python train.py --model="self-supervised audio encoder (BEST-RQ)" --dataset="notes from a synthesiser with random patches" --train_examples=78125 --n_mels=64 --input="log_mel" --win_length=512 --norm_position="pre" --parallel_block=false --shared_expert=false --positions="relative_bias" --beta2=0.999
Rows from block 4 of a small self-supervised audio encoder (BEST-RQ), named by matrix and row number. Rows with one number within an expert belong to one neuron, the router's apart. Each number is 50 + 10 x the weight over its row's rms, rounded and kept within 0 to 99. All counts start at 0.
After each expert's rows are labels from the 100 clips, of 14976, where the router gives the expert most weight on average: "responds to" is what is common among them. Only what is clearly more common there than usual is listed. The data: notes from a synthesiser with random patches. In brackets: how many of the 100, against the usual share in percent.
# router: router (model.blocks.4.mlp.router.weight, 8x256), inputs 0-51
# gate: expert gate (model.blocks.4.mlp.gate, 8x128x256), inputs 0-51
# up: expert up (model.blocks.4.mlp.up, 8x128x256), inputs 0-51
# down: expert down (model.blocks.4.mlp.down, 8x256x128, transposed), outputs 0-51

# expert 5
router.5:40 49 55 32 42 46 52 39 53 38 54 40 37 55 41 45 55 41 50 41 52 46 60 58 56 32 61 49 57 61 59 64 43 52 42 43 68 63 60 48 35 38 59 44 44 44 39 59 43 50 50 40
gate.9:63 40 66 47 43 48 44 51 42 48 60 60 37 63 46 65 51 45 45 55 45 46 61 52 41 44 70 40 26 58 69 50 61 60 44 43 41 37 47 43 42 36 56 50 58 45 43 38 79 69 66 41
up.9:52 56 54 47 55 49 57 44 60 54 34 31 61 37 57 49 55 50 56 43 47 45 38 35 67 47 31 54 69 55 47 53 47 42 49 52 55 49 51 51 49 58 46 56 33 51 66 57 31 21 34 48
down.9:42 41 53 38 48 51 58 41 52 44 38 53 46 80 40 39 43 45 46 44 57 47 59 63 40 48 35 31 30 51 62 58 78 53 22 55 60 47 41 49 46 48 47 43 36 37 45 49 45 32 44 46
gate.10:51 71 49 64 61 55 48 57 42 37 69 58 62 58 52 56 55 49 62 57 59 56 59 50 36 53 67 56 61 52 66 52 59 44 59 45 48 49 35 51 56 43 33 54 54 44 45 30 44 79 47 52
up.10:38 63 62 44 44 31 36 57 46 61 45 44 33 53 50 59 44 63 40 64 48 43 49 44 58 49 47 62 55 45 34 58 49 55 54 52 49 49 46 44 40 61 53 45 44 43 52 63 37 49 69 45
down.10:51 38 62 63 72 53 66 41 33 49 49 47 56 40 47 44 60 44 41 38 53 42 38 46 37 44 57 43 33 53 51 42 63 48 45 39 46 66 39 45 66 35 35 54 26 44 69 60 49 71 38 58
responds to: pitch class: B (44 vs 6.7); triangle (35 vs 9.6); harmonic FM (28 vs 10.2); pitch class: A# (26 vs 6.6)

# expert 7
router.7:36 39 57 52 38 45 65 52 49 63 58 24 30 62 38 58 54 40 57 50 53 38 61 39 47 61 50 61 43 50 51 19 51 46 61 51 64 41 55 55 61 67 56 59 43 57 53 46 43 39 48 37
gate.9:58 50 34 46 57 52 43 39 38 53 55 63 58 47 67 44 52 21 36 47 47 53 41 48 41 26 54 34 58 58 45 53 43 73 38 52 50 51 30 52 56 36 41 56 55 33 49 60 44 70 46 57
up.9:59 45 47 55 51 46 59 33 55 56 73 47 56 64 56 61 79 35 29 38 51 51 53 53 48 37 56 46 50 65 41 39 39 58 45 59 72 67 51 52 66 57 57 48 51 51 55 62 54 45 36 54
down.9:38 54 50 31 58 41 53 48 43 51 28 38 56 54 54 42 46 30 47 75 51 49 39 47 68 51 62 56 60 49 59 54 56 67 50 52 40 57 57 41 45 42 52 53 53 48 54 61 64 45 57 51
gate.10:80 47 37 54 33 56 52 43 39 42 57 55 52 66 58 47 65 45 54 48 49 58 62 61 34 40 51 36 45 68 41 36 45 49 55 43 57 53 44 43 41 37 50 44 44 49 56 56 36 57 43 50
up.10:66 44 23 42 37 52 57 49 41 46 67 54 39 67 51 76 73 49 59 43 49 37 65 53 46 40 56 32 36 62 42 43 52 61 47 62 65 57 61 54 41 44 55 41 44 48 65 61 53 52 43 45
down.10:38 46 43 67 55 48 47 53 58 56 56 54 38 30 53 57 49 47 52 54 49 44 56 51 44 46 46 46 54 59 44 49 33 43 39 40 44 54 42 51 33 74 69 52 56 42 51 62 46 38 57 52
responds to: bass register (58 vs 22.3); detuned saws (30 vs 9.8)

# expert 0
router.0:57 43 43 64 47 36 49 45 45 58 52 58 49 63 64 59 52 65 65 39 45 44 50 65 37 50 44 54 41 36 29 54 51 57 41 52 65 56 40 40 76 50 48 45 37 42 60 44 72 57 45 45
gate.9:60 64 45 57 55 36 48 46 41 22 58 52 53 35 46 46 48 36 32 65 62 66 44 51 44 40 52 41 45 68 52 47 39 55 67 45 44 48 57 61 43 43 43 46 60 55 44 50 32 52 47 56
up.9:57 61 46 62 44 50 49 40 51 45 50 56 54 36 56 49 43 54 21 49 42 32 39 36 51 37 50 35 58 60 58 56 59 73 46 71 38 53 60 53 51 54 56 35 64 38 57 63 46 43 36 63
down.9:38 43 60 55 55 48 53 53 48 61 46 32 59 56 46 53 47 46 38 40 51 50 46 35 67 51 48 44 34 54 37 53 57 50 40 55 42 73 50 50 48 54 58 42 61 72 60 47 61 48 53 52
gate.10:34 64 41 38 58 68 48 47 53 49 51 56 59 48 41 46 26 41 54 65 58 54 43 53 58 51 51 65 52 36 50 56 52 52 38 49 46 56 40 29 49 55 54 70 33 75 25 50 40 46 40 43
up.10:73 49 57 61 40 35 47 49 47 42 50 38 61 27 50 52 66 68 41 40 43 34 60 43 40 54 46 46 44 52 47 44 51 50 68 60 44 49 66 73 48 39 54 34 63 29 64 45 64 49 52 44
down.10:58 48 50 66 37 55 49 46 56 42 64 47 51 47 54 48 62 55 46 53 71 64 56 57 47 47 68 36 39 62 52 36 38 51 69 37 55 44 51 54 65 55 54 59 69 49 37 59 42 49 41 40
responds to: echo (83 vs 24.5); swell (64 vs 24.8)

# expert 6
router.6:60 60 43 64 51 59 48 45 31 50 47 40 63 37 49 49 49 46 62 50 63 36 56 51 51 46 45 65 43 49 41 35 50 68 53 61 51 43 32 57 59 54 51 61 57 61 33 54 16 42 51 54
gate.9:43 55 27 53 47 28 67 54 39 44 59 56 46 59 50 72 53 44 35 67 71 55 40 44 52 46 41 48 34 50 47 34 35 78 54 51 47 47 50 59 56 50 46 40 51 48 44 44 56 43 45 56
up.9:43 50 38 65 32 28 61 57 49 55 71 49 32 63 61 75 54 50 43 56 49 60 50 40 36 46 46 44 38 76 36 41 35 68 58 49 53 44 41 55 47 54 51 40 68 43 60 43 64 59 51 59
down.9:60 53 64 44 48 52 63 31 46 47 32 42 37 42 36 39 48 48 46 58 55 47 64 42 35 61 48 41 47 52 56 52 46 49 61 34 62 53 52 52 58 63 42 48 61 60 47 40 46 58 77 47
gate.10:49 53 52 38 58 31 53 43 41 60 45 48 66 52 56 54 43 42 46 60 79 52 43 39 55 51 41 36 54 55 48 45 36 67 38 50 44 51 61 48 61 44 38 50 35 48 48 67 43 33 31 45
up.10:52 47 57 43 36 49 43 42 50 49 51 47 47 57 52 49 63 53 56 29 35 35 61 52 40 42 66 51 43 41 70 55 39 41 51 33 66 44 33 45 54 27 64 68 49 50 23 40 51 61 34 36
down.10:35 37 64 52 65 55 27 72 47 56 56 40 54 59 41 51 63 34 74 55 53 59 55 46 32 44 60 49 45 31 44 44 30 49 65 60 68 74 48 52 43 52 47 45 50 49 45 49 68 60 64 48
responds to: pitch class: D# (47 vs 6.7); ring modulation (29 vs 10.4)

# expert 4
router.4:68 69 49 67 53 59 53 50 52 54 43 41 71 44 46 50 61 51 40 55 57 56 41 51 43 48 51 46 42 59 64 58 63 36 52 64 61 65 60 70 56 59 52 49 53 48 45 41 50 46 48 48
gate.9:52 40 65 44 40 52 49 39 51 60 44 35 47 55 37 40 51 43 55 33 36 54 53 41 42 50 66 29 38 51 61 47 44 48 39 40 47 20 48 65 42 38 47 38 45 50 57 43 61 48 39 31
up.9:56 44 45 45 40 59 56 42 47 38 58 55 45 44 46 51 47 59 56 54 45 51 54 56 27 47 62 31 46 48 58 47 50 54 47 56 46 37 46 58 51 39 44 22 53 44 57 45 68 59 61 51
down.9:52 39 60 47 57 42 64 51 44 54 45 50 38 38 56 29 45 63 44 44 44 46 44 55 27 50 37 39 53 48 61 47 62 54 65 63 62 59 64 32 53 50 45 41 56 54 43 53 57 78 68 45
gate.10:53 44 43 63 60 39 28 52 36 37 33 57 52 60 48 51 47 43 34 53 60 46 52 52 55 54 57 47 42 54 27 30 45 54 47 54 47 53 50 58 57 56 46 27 54 47 69 63 29 38 48 67
up.10:56 34 49 45 49 45 53 46 55 50 59 45 51 39 47 54 50 49 71 45 65 59 41 55 50 54 56 54 57 39 65 53 38 54 40 40 37 36 44 53 46 53 32 68 48 64 35 51 56 43 59 41
down.10:39 60 55 59 63 44 55 39 52 49 57 55 48 29 65 45 50 60 46 50 59 47 50 57 61 50 54 43 59 50 61 45 52 60 59 41 47 35 50 55 55 53 39 67 41 64 57 60 65 41 58 44
responds to: bass register (96 vs 22.3); low-pass (58 vs 19.8)

# expert 3
router.3:52 52 57 43 31 47 36 56 59 50 60 50 51 47 44 40 52 59 47 51 45 58 52 45 36 45 47 55 52 67 64 39 49 43 56 28 40 48 42 30 40 48 41 61 76 43 57 29 37 54 58 48
gate.9:49 65 44 36 47 63 49 42 56 54 50 51 53 60 54 43 38 42 54 51 53 39 28 58 41 42 53 60 47 44 61 57 29 53 57 65 63 53 47 61 52 36 58 44 45 69 33 42 54 57 53 44
up.9:52 45 40 64 55 41 70 64 38 48 46 43 65 47 36 63 58 44 58 73 65 61 62 49 74 61 49 56 56 55 30 34 53 42 46 46 59 64 52 60 60 62 63 56 34 77 51 56 47 41 36 53
down.9:55 55 50 41 46 53 61 47 48 48 42 45 56 24 45 37 50 44 36 41 58 56 47 28 61 38 64 49 49 42 56 62 37 33 29 36 43 52 48 50 49 50 57 62 32 60 34 45 62 32 49 36
gate.10:56 54 38 55 48 34 49 49 54 60 58 37 60 42 70 54 65 42 42 47 50 55 32 51 37 31 53 33 34 45 43 61 44 50 41 58 37 40 62 52 49 56 29 39 44 41 58 51 52 43 41 47
up.10:28 42 61 36 62 57 53 44 44 44 50 59 35 68 39 68 40 48 50 56 52 30 69 31 72 65 61 56 51 46 35 49 49 58 43 53 63 66 48 56 49 43 70 42 35 52 55 73 56 52 44 50
down.10:44 48 53 62 62 56 46 35 37 32 66 65 42 56 49 54 42 50 40 35 37 54 68 46 47 54 46 38 71 51 53 47 39 58 59 52 44 46 39 59 49 37 56 39 43 40 46 37 40 37 56 56
responds to: noise (95 vs 10.6); echo (55 vs 24.5); no filter (45 vs 19.9)

# expert 1
router.1:39 41 53 50 53 58 54 52 56 50 42 50 49 42 42 51 42 53 56 59 38 51 53 30 53 62 45 47 53 29 48 62 50 54 49 61 42 26 54 52 46 47 38 45 62 51 55 57 62 47 61 45
gate.9:58 39 53 57 61 54 58 51 31 57 49 57 66 46 73 70 58 28 40 58 47 37 46 45 55 39 51 42 51 74 58 44 44 61 35 71 51 48 39 55 62 40 52 55 60 62 50 59 54 42 61 45
up.9:52 36 64 49 55 62 55 46 55 57 50 53 60 46 62 65 60 24 41 48 39 38 47 51 42 37 63 45 56 64 72 45 59 56 36 63 52 41 32 53 48 47 52 53 47 57 35 60 36 40 53 38
down.9:47 61 41 57 46 50 38 52 53 40 50 61 39 51 55 49 61 53 61 68 40 49 48 47 87 56 59 53 68 46 33 53 44 47 52 60 56 56 55 38 42 58 59 53 49 51 61 64 75 57 36 49
gate.10:74 48 55 55 55 42 51 45 22 42 63 43 54 47 65 62 85 40 42 37 44 40 66 48 44 33 61 35 50 59 33 32 40 52 41 49 56 46 29 38 61 41 48 45 55 43 66 70 50 45 44 48
up.10:49 54 39 45 31 59 61 41 39 68 43 30 38 72 36 59 64 38 46 62 47 58 50 46 58 46 41 47 36 48 60 44 40 36 60 48 56 37 66 48 34 62 66 70 49 48 54 44 60 49 56 47
down.10:33 44 49 54 51 42 59 83 57 50 48 62 49 54 44 52 33 43 53 58 51 57 46 43 44 53 46 40 61 57 42 55 54 52 52 41 45 56 61 58 39 54 51 36 69 39 61 42 31 53 60 42
responds to: pad (52 vs 24.9); pitch class: G# (44 vs 6.8); pitch class: A (42 vs 6.6); detuned saws (31 vs 9.8)

# expert 2
router.2:42 47 46 41 55 58 46 50 44 55 48 67 45 37 71 43 36 45 57 58 48 52 47 42 60 47 49 45 49 51 46 46 45 64 47 51 33 57 37 43 44 41 46 58 32 49 53 67 50 57 55 62
gate.9:41 39 56 51 39 59 47 58 53 55 55 36 47 60 30 44 59 45 48 42 69 57 56 59 42 59 68 64 33 46 49 31 53 50 49 44 77 66 71 64 60 63 64 39 49 52 51 40 64 41 54 52
up.9:39 54 52 52 41 44 62 80 55 48 81 54 46 44 44 71 51 65 62 52 55 51 69 39 46 58 59 62 48 47 41 49 65 62 50 63 59 53 43 60 55 58 43 39 60 43 38 48 71 62 60 49
down.9:49 50 54 40 60 45 56 66 58 59 45 46 46 68 42 65 48 48 70 45 37 48 39 69 64 44 43 64 47 57 44 73 58 40 58 54 57 57 55 60 41 53 56 38 48 38 54 52 46 50 54 64
gate.10:44 44 56 42 49 35 66 46 53 45 57 45 43 66 62 53 56 49 34 27 45 37 55 41 20 38 50 46 31 61 39 53 44 52 50 37 72 54 44 37 44 52 55 38 68 37 45 58 54 56 44 55
up.10:25 40 49 36 45 44 71 48 52 49 55 51 29 67 43 76 54 48 42 51 46 35 51 16 46 44 48 47 35 53 32 53 53 65 60 44 63 64 47 42 48 56 52 44 63 39 53 66 70 67 63 63
down.10:72 42 50 54 45 46 45 52 49 47 63 36 52 51 52 41 63 52 39 33 41 40 35 47 50 49 36 60 48 61 42 46 54 45 58 44 58 37 54 49 54 50 42 54 40 54 55 62 51 49 50 52
responds to: pad (50 vs 24.9); triangle (35 vs 9.6); oscillator: square (31 vs 10.1); pitch class: E (27 vs 6.3)